{
  "model": "image captioner",
  "dataset": "rendered made-up planets",
  "train_examples": 48750,
  "crop_scale_min": 0.8,
  "encoder_arch": "preact_resnet",
  "encoder_kernel_size": 3,
  "decoder_bias": "all",
  "decoder_tie_embeddings": false,
  "optimizer": "soap",
  "shampoo_beta": 0.95,
  "max_precond_dim": 512,
  "max_grad_norm": 1.0,
  "epochs": 12.3,
  "weight_decay": 0.1
}
Rows from block 6 of the image encoder of a small image captioner, named by matrix and row number. Rows with one number belong to one channel. Each number is 500 + 40 x the weight over its row's rms, rounded and kept within 0 to 999. All counts start at 0. Numbers have three digits each.
After each channel's rows are labels from the 100 images, of 14976, where the channel reaches its highest value: "peak at" is the part of the image that holds the peak. Only what is clearly more common there than usual is listed. The data: rendered made-up planets.
# convs0: first 3x3 conv (encoder.blocks.6.convs.0.weight, 112x112x3x3, each kernel summed), inputs 0-111
# convs1: second 3x3 conv (encoder.blocks.6.convs.1.weight, 112x112x3x3, transposed, each kernel summed), outputs 0-111

convs0.36:528469477547524457480439434491465441442491521436543538484553521504581495564509483516557448426457533463525543517409488500486498434511502514481512478531445527482500447522427556454504494563559520454509505533472493547513492518498547482470522523512438408525465466541456502521491480476601531444536449492475459498504537466485468440429512514411
convs1.36:482584582515510477545485510521498468501488556526588509415549550460551476540474531430508533481548539434477462550459501439482577512485500489519570527433574467514460416440535508509529482515500584491489548509536480462502521561464493536474536486496536448512490581481524465549507474519508476550520433475508494489553529570470442499518545469454
peak at: bottom right

convs0.62:469530544494507484512583566502514605465452460535486444502547548529506524480433540567493471554538514463526576473499440485522548502504506500564480462452511491468440521414461513502501521421470451539490413512462506476526471493534449507523453437503519478500471514521454455444448584481509489488474464441518453457488461483580453540494491425459
convs1.62:456538464504455571491493516493475475498457485571552533504498507513473530458548470517495524517518428565516507481432504493522543601549491482509445419575535471471486487445509514484488519481478487549620491496481549480500542431494453479509471498471433498508457483439572549450504470447476433536399464467447519550507473535487481497515516415450
peak at: middle right; centre

convs0.77:500511484482509479463430489562517497524449469469455459467508469518520561513460490528457490490517472407472475502510454481585528502516472439507458474469501454516436459446423503401484487495469387413483486491452456462505461508504510487540569450483439483461478505506535539471486474469481474521429464583438543486594454513541483480565461485486
convs1.77:513545542500496474483440576468490494506521529474537520515485499532479487487496531513473537502424464457420516510515512508556475555552519463498493464523465447469459431519533504513568455491529504499473424468499581432461479490559484503447541429544535474510548458488564495430398474445511551463522561494507537569559444486508523466509412557573
peak at: middle right

convs0.47:429450505487462457502523478481529501543385534458413459498485517537479458499471496511470509500526465524476500527476500501560542450483438514479479495441500510478460462475495546551479577564397551492510544513471481458469445516477475451475503592540440459517435524495486479561516479440499474571474508459500498499469518434525562496411432453444
convs1.47:528490456462545448486470492464479557569451492504483518516421496515500451497459437465469432468502505507474481475423558477452495460481448481497460434460545555457538563489589499504434627521539525476472530544490414529498510530445458540491448536501505503509502512508507590531491506512474531479519510533524468453504504491425484474519550401446
peak at: middle left; top left

convs0.7:417477466464531446503435518431566506507517506462532439468446469498483498434465454591483543511486474506433499460466517518471506480472545480560495464479489449487458471518467462519490378522520454438468496474461481472551475567508578470487521446494421470480456444499447488459520493473464469464498503512515561485493462446456479392568494498497
convs1.7:437462565549487517442474538498529485456558445515471462532423531532506507480479491573534569467437487417450479442446479482509526469479539516531513467504434469523507498469452492506466471605549417523518523452487622510484493469505470529533491432552465429492525481501491575491501523496456450530519467523507552499483496523473444500456499566556
peak at: bottom right

convs0.48:490463552488520481531518480495500464480450511516477549456491580491453508491474468512459536444494543472454500457511532525472460490554430487513511482457523452534488479503504434465519447519493572468477515429480548398437425554527593489469406567467548479492530462518501514496576422498526471559478544518511433448488493487502507455554584446523
convs1.48:498549508545481453462428498533535539507423475470487529538508475437488500539541527468506494492431498509501489519448501484490509494474486489483535500532527470517576552508493417461515498466434526511492519586531497590416536463364440437525453487450453565498451528546480465488537502594497460515544475546497465515449492448459452477462447486494
peak at: centre

convs0.70:556495453530499452551467508539498496518478475522446473468494471489491475524479517522515420506449465466580518487453499458474440497467467532474492501542505449484496515464506405487460519537448501459460525503496603502509510504596441508506520508445488499525483417548476501423502436442455488427509582456446447492509476457554485552389498451447
convs1.70:504513512486433537523522454527573458481529566500485533486438551492485474544510543499448455432570517512489469484623503523527475451510532506574481478466516478488588480502430469508468477533483498493535530543472443533543489434583486506494470536472512422506531471445467529417524518484467508522484449493506497567535537484491503627491534459561
peak at: centre

convs0.1:562434476535468469431467527462517479525475449434521491513479490521486479500485485510436563483513431492405419468534434519530493522480445515513458474491458502543474508477556461479601479449453531518490483506570498461556501491455510486548600547470501511563547504471505542482553457518496463570469460477420528450458541445495487512553441517451
convs1.1:497561469434541498587502480461482480484450488413548473546530523484484497472461475466576514492565480490545496512536502457497531486550498468511517521502449452557474538526565520586442473530462555513538569540463460572485509534485517489533543430535509510413547450469481507439472539516419536517510481488563501560544465506499419425474474545523
peak at: centre

convs0.67:477525444468475512517578451524480502457509505476505515375529539486467440429461439555510507423512482534559491512429530507548501497536529461440458442468457580508507505503486412459495477517444473477528541456486495524536501538489456476495458454535529548442492418457545506416471504490494518483545484506498524466556453539578466431507460503539
convs1.67:448482496475466521520541486470470486509500468467472540505518467453439522514551533470446468520510526521577465500568489585504452495477494502498557444511527496531606502516548450550447507480498441520450441488487544542499505430462590490523565547548512521514498409519481463454482415509506494461519539424508536539488457521456493488513519474636
peak at: top centre; centre

convs0.53:505506442507561440507456441484506469439482526461491531429499505507519455524457524431516499494535509535540489394529502473488473484461416560447468558569548466466485471503456424492514410516420451523481488513496517497515472524539528474491502458439422498488541479529454491455438444484532477481483464460443494484567476463427470585504521522438
convs1.53:499593515505522536518480469526534503457482536527487464483499485571496500581468472491464496518554488555486486417503530485513480488478558506472519460407533430467511452483477494516553502495526446526411517481413495454510529564455544543487468453447430436446497499587469501560450535485510518537458509534576491504524540461538534564604509503500
peak at: bottom centre

convs0.88:493515536520443486517567481530540482509494445522500423472453608422486498521514479479521518522499493550575536470484448466483440409568509479438510503457454579488513560436497543530479499485421522570533460528491556517439508506518508528504518504597503452488439463458453464504415467495528513515568511500528488478541448494515475443506484462446
convs1.88:532462489419511587416459444524466465431448498507468501462462512453498514513579535554480525595469504412479525429465501521544522493489513475462481491406433500476557482507479507535524465516510560541460529563494486542515521512456467459513460485518436459478451518455538488461444436473558541517498542480444451467445535537478517465515467475451
peak at: middle right

convs0.100:495460505477473471505468501575484577504484535478498550514509446558460551466456462504505507455451510537437492466510539541483470491542453553567490464506483465514455540394485485512376522459453465505496535464515538524470461486556483567475489530481559468509449476439549550478475495525471495445405557536548475520499482501485460558404440471467
convs1.100:452469493423430446464406501515485466495542527473523521483448491515448539514495517531457472446517551494538542511446470579477508454512515570505499534528528569551530464541462495505461542438473495489504464495522482476538459481573484551501423607430511520481502537482540473510450464488443515548461506480482504562479443495525553466464447421412
peak at: bottom centre

convs0.29:583523512468618484483535490537534493464507510485516411508497437512517491511412514501542440545489454520462521507424503468487538508536494488602509480516442488414441477534482566534453465486514467526507482423541512518478507510416526479494473556531412483489477479460484442470525507566536483424488542479462556520555448497495447483500450476502
convs1.29:404466434502461453466508490471519433528523587536417472481445582437461432458502507484544474484551519519471513548528481490502532505471505549544419443467514537482468482536484528527516483472471481491497413503490501491549549581565495476556508481518528454530562546587476441551492504452449514457517464475493490472544500515431491564493465517542
peak at: bottom right

convs0.98:492497469479436510459444499532489480485535503512484571609500483497477461482439545485452522488614473476468480451503523488437489518515467510575497421425466440564473503515476513509472411488518539440481467508525500567441469474561461514461485568453433481520434503461532456499461487492452471517499450515535480514528494397472528540432499506535
convs1.98:524407496432487479459494454540448462521549496529449441432491530504455420503463449479549425503514505504531468473540483559651498508470517533518537479515528476469447475482493426445468518501531465476453484487625530408524472476561532517474426530481458527457503521476546524484515528510550475511472507512462521537494541461501495501481516462506
peak at: bottom centre

convs0.51:527494486456487448471547538441478561441497468447520428508446437557425488477461545457495417511494483515549529527455448473465420552477516508434485444516510457528526469475476526468524492395543457533500543454468524476454530541583463507416519514429516463523493521466538472448458526481538505502472547463486497489502472493521454560492463583543
convs1.51:504478445496474456457556382553435505431439517501530488490493539523511588507462451464407476497506453487503522515563554476523506534451554493445503504473532446528480494448541487462590531439432527448472494490502535474501472454420499518458482435544507441461526468507502497444441478538445536518505503533565486498492502458589505514530532464490
peak at: bottom right; top left

convs0.68:491463510521475481466543572537523506435456479466375461519506490529480414513517462546503490430513452534578505492500441435424557509467526557545507524498559508465448461495432515471458504496439459457510516514525460551507504488544424533494483478476455565470465499504517470536500487497498520482546487484483525554503406488448591565479523440449
convs1.68:428514495460469467531604485488512443539511509475516536456437598505538481453502499496495461496476577477475502488516533579503524512555521543478511453486453570480492493536467504484462574478471560392521539479516529493491557501588510481528558522511433404438505516435457428530473506480493476549450536444448531481496489492484478569502506502475
peak at: top left

convs0.90:458477410508545452481597529477551433525430543520509477527473587467443492477475479523464456501486457445538464478509535535499456497551526554610498473497438480466509499469474454480390475522467541530475521529439513474511451513423481540501451501499505480466531517450428553475453439525476458528480541503473490449482450487512497489485526418467
convs1.90:596478515505495551447496459527489601493466472470497477531536546491419457466546508434488518498480449496517564527478534571481490427458448467492521431474472462514480496512458482578514490473519482575543499484463454517489563481491446514500483481503528470489497549445412449500482556430469506472460461445556477421540484475481588425514512466522
peak at: bottom right

convs0.80:426520457452538451450515535464496587501466482462530453509463468559434589504465482512454481478474478450456499427535456435598485438488499535472550569486546451477540453460478522473526451455481470470487499443472467505398470465507544513455526533494504471416519559477540496516503441497512489538497482446489496499517493510567524544457529431538
convs1.80:465506471500479503516445481485537575537460529482484501509577458385523531479512538535471488471425406526492507478523505479492495490524500436437422478570467442461487483479521427485499481512417518560552454501520493539489501460449523393463533511521469513497550543455445571529418434495515533469496529491528492495532500475520475486529413450514
peak at: bottom right

convs0.50:504502553505462550499555487535574483506535468553562521541518512487526499495450472544475500557552454508489523498452495480479399382469519563553547470542478516518515512408525506483478515459444546566467575511504460445463509524516453568518522472459467555489520441523473449444514432421475560519507438463484529551471506527447531530519503469467
convs1.50:571442518483548509473468536514442451440521469528524500443458507518456484497520471496540527540504437536486535575503512484483535493571524462441407546428503499514535486492503409512516473444416459528538448514445482541497508566500479442469422485465458470492451485531501510540519539629482482547555514476503474542530509496431461490449454509470
peak at: middle right; centre

convs0.40:526475413510470443475458477454534490407503472442495460468452495535451482543544505498490452488540588452468535496461543474453468515539441435472474487535501496514387451436512469471429473482505468499473477403554507493526453561569472497500524471444437492527535461486557485509447501507482443461483480532483519520572493501517435500449542489444
convs1.40:525561520539572560479519513531446473496459549460497466525578430492499561472503481425474501525484480502444481506555553457607527543438495504560517491502516500485523479521443477550490440457578461453473467435490489497454494547509460504458542496535523493494428520524454473476454575509505561484444471522541467520532438486557461546578463565524
peak at: middle left

convs0.69:492536481417488517515502455518456453497471559461486493474474478480486456426464488501555512448514535568534536493449473552538477454497488493588431481459565470471478444481478429498496470486582431449465559442488502472521498504552512446495550460495522486530410435480499470479446536473518520465571533455491509494471521496447556578438524558432
convs1.69:474476514564499491495516551485494390431584540472501470477456483541469518493535443591534500486489493478569489481532520561530497522516486499472488505430556449551553557528491454532532619529627506471485552464532518467573486535534530517512474487490525447508530453476481387487488475494473505535458467521504518519538491440510513525482479517455
peak at: bottom right; bottom centre

convs0.104:442533486483529464477475465507464507503550565457441482458446454524474540456459519509541450383457451458455494516475519518502476477465500506494462495534466445524500472543501447523506493486497446504531486396472443532466512473469509461538471512531441453460469463510504496456511442491479429551459486377513574486475426496575462582452478464478
convs1.104:525466508469536495375538482532492569517456474518440572514487481483551511447447443501489365530533530362477471527528473515455472474537466467537446489462478507518485485473514509479501501487569567537493499495502499445485483546543494510484508565520448475542586454452498520458468443523487517467463512507463550522494513543565499448525524485456
peak at: bottom right; top left

convs0.3:514501485420448479494481511505533513513513487472508514544411501482478534516523494491500455538524593466514500456468449539376500509468478508538488508416512483453487429456511452527457550535513498425465521428535526583602503499476560560496408431488522504534398473430499447490495508470505503447481479529487534521518452470471511495473499494462
convs1.3:498509469573478525463545480527419469500467488497548583539486534497487462490513537534479522454457527548504539447505500575466480517549500507549526422520480514560518488525442507547515463568579503468475530521532437490513525531516517559500475523490554486385525531560529495436486565524504360470519476480548583475480467509487546551480503538513
peak at: bottom right

convs0.63:502524518509479502483476532503482505521468547488529494491473457544522488469497483554431575474548607488462426494458421511473492459491483508557505493475525468442478511460485459486570498513563418442436510475456440439503409564501480459454510533493477587494632478533517454502480458486498477527488479501489566490557488519501512513571450471439
convs1.63:432528461531599515567501439526469449480506564496552494480440514493495508548458464565550496503519500541475494551521513425545511517510521496472440533531496495592490472455492502416443496583457525503496534542481509478526582527445513443473508569509460469492405475432544531517498452483489504454544461495436555450516436485552515481460507542507
peak at: bottom right; middle right

convs0.102:495451452460400443553615467510488469505458488482463516498468518473567498460435529512501446460528495488610534496516447500482490549492560514439459533512459427454401478464513451480496509423501528531460501468485488445497455472471469480445437537486534488464434425488496437507531488507509476495515518459469450444453475498473488559454527507511
convs1.102:480481518514437504505487414493421485476484428510432562517440531523503556449437462473463473520552522523536504501577533533487533475512515454444473481403508473527524521535456485530551482535455493470554548504432472483505506420493569542501459477453593483526563460434471464475531505480426460470479443507524440548466499456480516553529474527470
peak at: middle left

convs0.75:452490515451441475525493539503600527532450490541516493542460457505471541455450566473488558497544517512519521509602512475478504517483584519500467506526497512543519487500497571480392541480502498558573499489443530447475490488466465467471460496547553439516501477552418453496506474499460426428448474487535486552548447499507489501476480614525
convs1.75:482497488450496497501460473525508535486507442536423561535521522506473545507508617507493542436513558406461604529598478500476456508504604544505486469486446529510433514469516525458518562489451503489528487492477443508526489516518459432456509544536599449441534472539472442490539504533479532516516514505529479424449476509492455500472515512459
peak at: middle left